{
  "noise_aug": 0.01,
  "encoder_drop_path": 0.05,
  "encoder_num_experts": 8,
  "encoder_width": 160,
  "encoder_kernel_size": 31,
  "decoder_qk_norm": true,
  "decoder_layer_scale_init": 0.1,
  "decoder_positions": "learned",
  "orthogonalizer": "newton_schulz_5",
  "steps": 2800,
  "decay_fraction": 0.3
}
Rows from block 9 of the audio encoder, named by matrix and row number. Each number is 128 + 24 x the weight over its row's rms, rounded and kept within 0 to 255. All counts start at 0. Numbers have three digits each. After the name is the row's rms in percent of the matrix's.
# pw1: conv module expand (GLU, value and gate stacked) (encoder.blocks.9.conv.pw1.weight, 320x160), inputs 0-159
pw1.212 097:111119121191122169114126149144148130129105161124169150144154109135114145153126137160092126114168091157171150142127090135126121128111135126090143171099150156128104121091149084121113114145149150125125111107170163124125100098125087152072133136121050127150089129111124108137114138133169101121121136107146110105095135119106141164142127091122173110107148163132130078135106125148125113080153082163123159086113142136136138158184099120135130155136131124121125105111160153129109117145122114
pw1.213 100:095160158122120140102123119121127109124127113102107152178107110107144097155083126117098169132116129126174166086114155151098117121177142138154124125104139135106092153088136078129152153128162118079137132104141142123140126099136112090108134130123159116122121091153134110086124148135152133147121147168164150101148125119115146158146140089073060132155137161135144112148131162126071135113112110128137139124133171112176118117137131075073134165147127113116127097114125156120127108114153144
pw1.214 110:106124152137120148146103128120089151131148085179114136161095129140127099151125147137155115137112081108124140157123133107154136092084105167111140153170137117105112157133137158127183094137126148124075120117115191117151121149121151122147159131157120170095136156113149150098091131132126102124127095086141126136136135164122116143086125107181160137108088159111178105101127143129099126129087150143120118107104114093118151169103162116122101116116139162149187088120141118114125145132112136
pw1.215 112:104150172131160162126115161135162153170155113121156110146141132122123157086153134116120119138109100141115126125145106153121094112181087138147113135125139092114124139103132142122112130129105142102136105126120191098122110143142107150093166119099128133182114133165112114117147096152087090080144135101105163164115134139104123155108164115169153133192122116117132116089097110151153127152156135094104152144092108113166125145151125135126149135113146131119096168074119118136126111148063131
pw1.216 123:115130156128136147120109109147140127186120093124139138082133138104144173141145139163114128145142170128143154124144094093155185131117089127091156132143113083124105131097156113130107151117124120157123128138127142115110101094134144103156137120129088122124152109143136124066146128109133123147109143085120165113123128187094137108125165136105124093093123174129156159145106145104106180127112126063108157116172102113172151149136147153114121160168113121105088127135079125101110149124118114
pw1.217 099:135130102153136151119140107141141110155118133112140136114103093103070069157129148128125109100087101165101189119120102134136095156104152109143136108113119133081103106199149119057134117114127096126117114071124160112130137147164143113141130158163147115109149110152143117147151140133114105174194144125136111098146155124153148115107126149138143145128168138122160134126119148153142109149095127178135106141089138098124100126137158153104110118153079096147122134117110106131129144105117130
pw1.218 107:136126138081149159125131106135166135148106146176164134106117101140143177093121141149120115115118135127126095103152103170113120080139172152114142154126110119099123123113101159126152115074133118158114168144133098139093141102083107134131151125135127136153136119141138089172137168152091132116139158145133130135113115129127093134093086131130118133148135110144102157137112112111181123121173168166159124158130170096117144137085115140134108110119130099135078091094154092174108139112111074
pw1.219 099:116127130173134118112111136124125127121083143149132171112118136138164110113133112141142096180113108133118145141157117141115137154082149133180142093123122123177140113089094153119071168140135154119133153104098182170126110180131072137099136139114096133148155120143090142108103123122133149126138111116094130110101114210138157093136124128145094142121126144112125095138180111119089107141130102160130106105123096132126069117131136163101131125162105108134159139123133142095136128104147154
pw1.220 115:152146149112144132136131113151115135130056137124158105144128132132145175119142125104104101131169149104101106177145147126113125111132188097135083192143075134129132113120148089120132122143121125141145134119139123169118109112113078159160116116125129124142135129097123147114145131134142145100143159124133092142126083136100092161142155144124153110177108137117174120112138171132076170135137110129125132126139115081129123092105154132122111166107115132120197167115090128146084112148100138
pw1.221 108:101111170099094198123121096131124117130122125174161130139142158121098165098100132132150145118127087119134176121123153127102119110115112105127120137156121106117113120146119142097168120152082119114154105171089138138099173134122093168111109141110109128114103158157137158111138165140097125116140149097167125065110169100136131133121154142106129090112103137110132138132099142113111129143125161127139121128108163118163113146104153108088113089108147135119094151092127167142180148188140143
pw1.222 128:104138154174085099106116139145150118118147099103128113128109133104114137108124125100147140128135150123095119140154118168119145113162143082122114081146139147162137165123156128097113132118087146177105135138126202132120121148101154143126176128143094142137096096143131146097161140120113160111090113151107100112117133110132122120098110145155107130218108118148165145117112130148128167132144081051122136134135111140142097150126127110102170131128146133102149138097108120127122120161082112
pw1.223 107:093119077146135111158106169146093154163109110135160051093164120117146142102094117140113109172119125167138167086099148149125143149127143117140122118107139126115153087137106171099138121129129113123145146141132143121121150174181118108132150131129094135142089149134150130143141157113153151102109100185145103093133130118117127143088178104151127136137134147178105115140135147183124108121101101071120147128168110128089142111125136096092137153133129107123100117130139112106095132117140109
pw1.224 096:143156167106136105133110124117140119108145136109135161102080158117147171099093115161121108105133084116142121106157137104119114100132150136122132105147156162110177170135159098121190117140126138122143108120156128107075105155135158113108145150129132148133131154160103100113092193107100160116133128125101110123133094140116125121152103123135111122165060147115094113145127144142123179090154108180124114132105139134095109128122134097149148126165101142157128118074099138120128118158175108
pw1.225 099:074142102098135142141117130136117125186140129097127137120136106155105139135114122165082165120144115116117128130117136114125113116071116110160119140127141105148142126149140181119165100136132117123161159168150133128143085155113140128083152150148139137106096124147134162111106115139103127149105149148123159102138178126098131177094112141099156098113090128100166168132138146124084083101109122163139089101122126101118162120062104153152080112168122124093091121151141147108105137122152125
pw1.226 091:130121092126127132103139130140099110147137142139108110118137149124126163155113093151080124166139117137063157136114178109131141121125155151119101086144123130129128108116125128134107125157154164085126098123099123122118128148106203165124175160106139131109151132177130137165130119144128117153108107154129126153124145164107130108129089093113148141116142181157112164082144157138098176090150099096101114105091117165130127135140135137141082172142141125123058130118128115126150096128147111
pw1.227 094:149124093096143091141102131163107107171145153126057175101114102140166126151111144135152091178087142132116120120119119091088110179118100103098112126116144124169137180151141120144122115122109165126157146176120142097156129136139145100132116163135139119090092127107132099119095106154141110138121103140096123101129151153122128157102164180132152100149143130128124086129138115147121167114143135151141114132130129147084105094152107164112153133117114148100126170140138104135171162129094120
pw1.228 106:151099166144095139150107166162124132129113144119119155084143101096148156175127083128114163115134150126164140063107149115117132111158101097120124126167126071134154109125109072130116129118130129152139097115108102120136104137156136144139125137139146108090183137160135117133123106137117088122140139108087167135142140112131090155188155101125111091137109160106080137141140130136122144110154167161109131157123131126106117148130103198123150123069150124133146146129142147125146116110090112
pw1.229 095:163124144079066081118082114115120170129124169104080144123127120124122122145140094091130088124126113133125122136155145135113157122134147139133153111161145105113118123139074170109160161124106148135139091122137123126159157137151089133148136132103105138129119122164137109142123151149142118139130169102082197140155108109135131118103097155120142126132085123108095169137147130156144126145123150060124111112154125137122113152133151090145102130111123098105138091144143153150108068142172162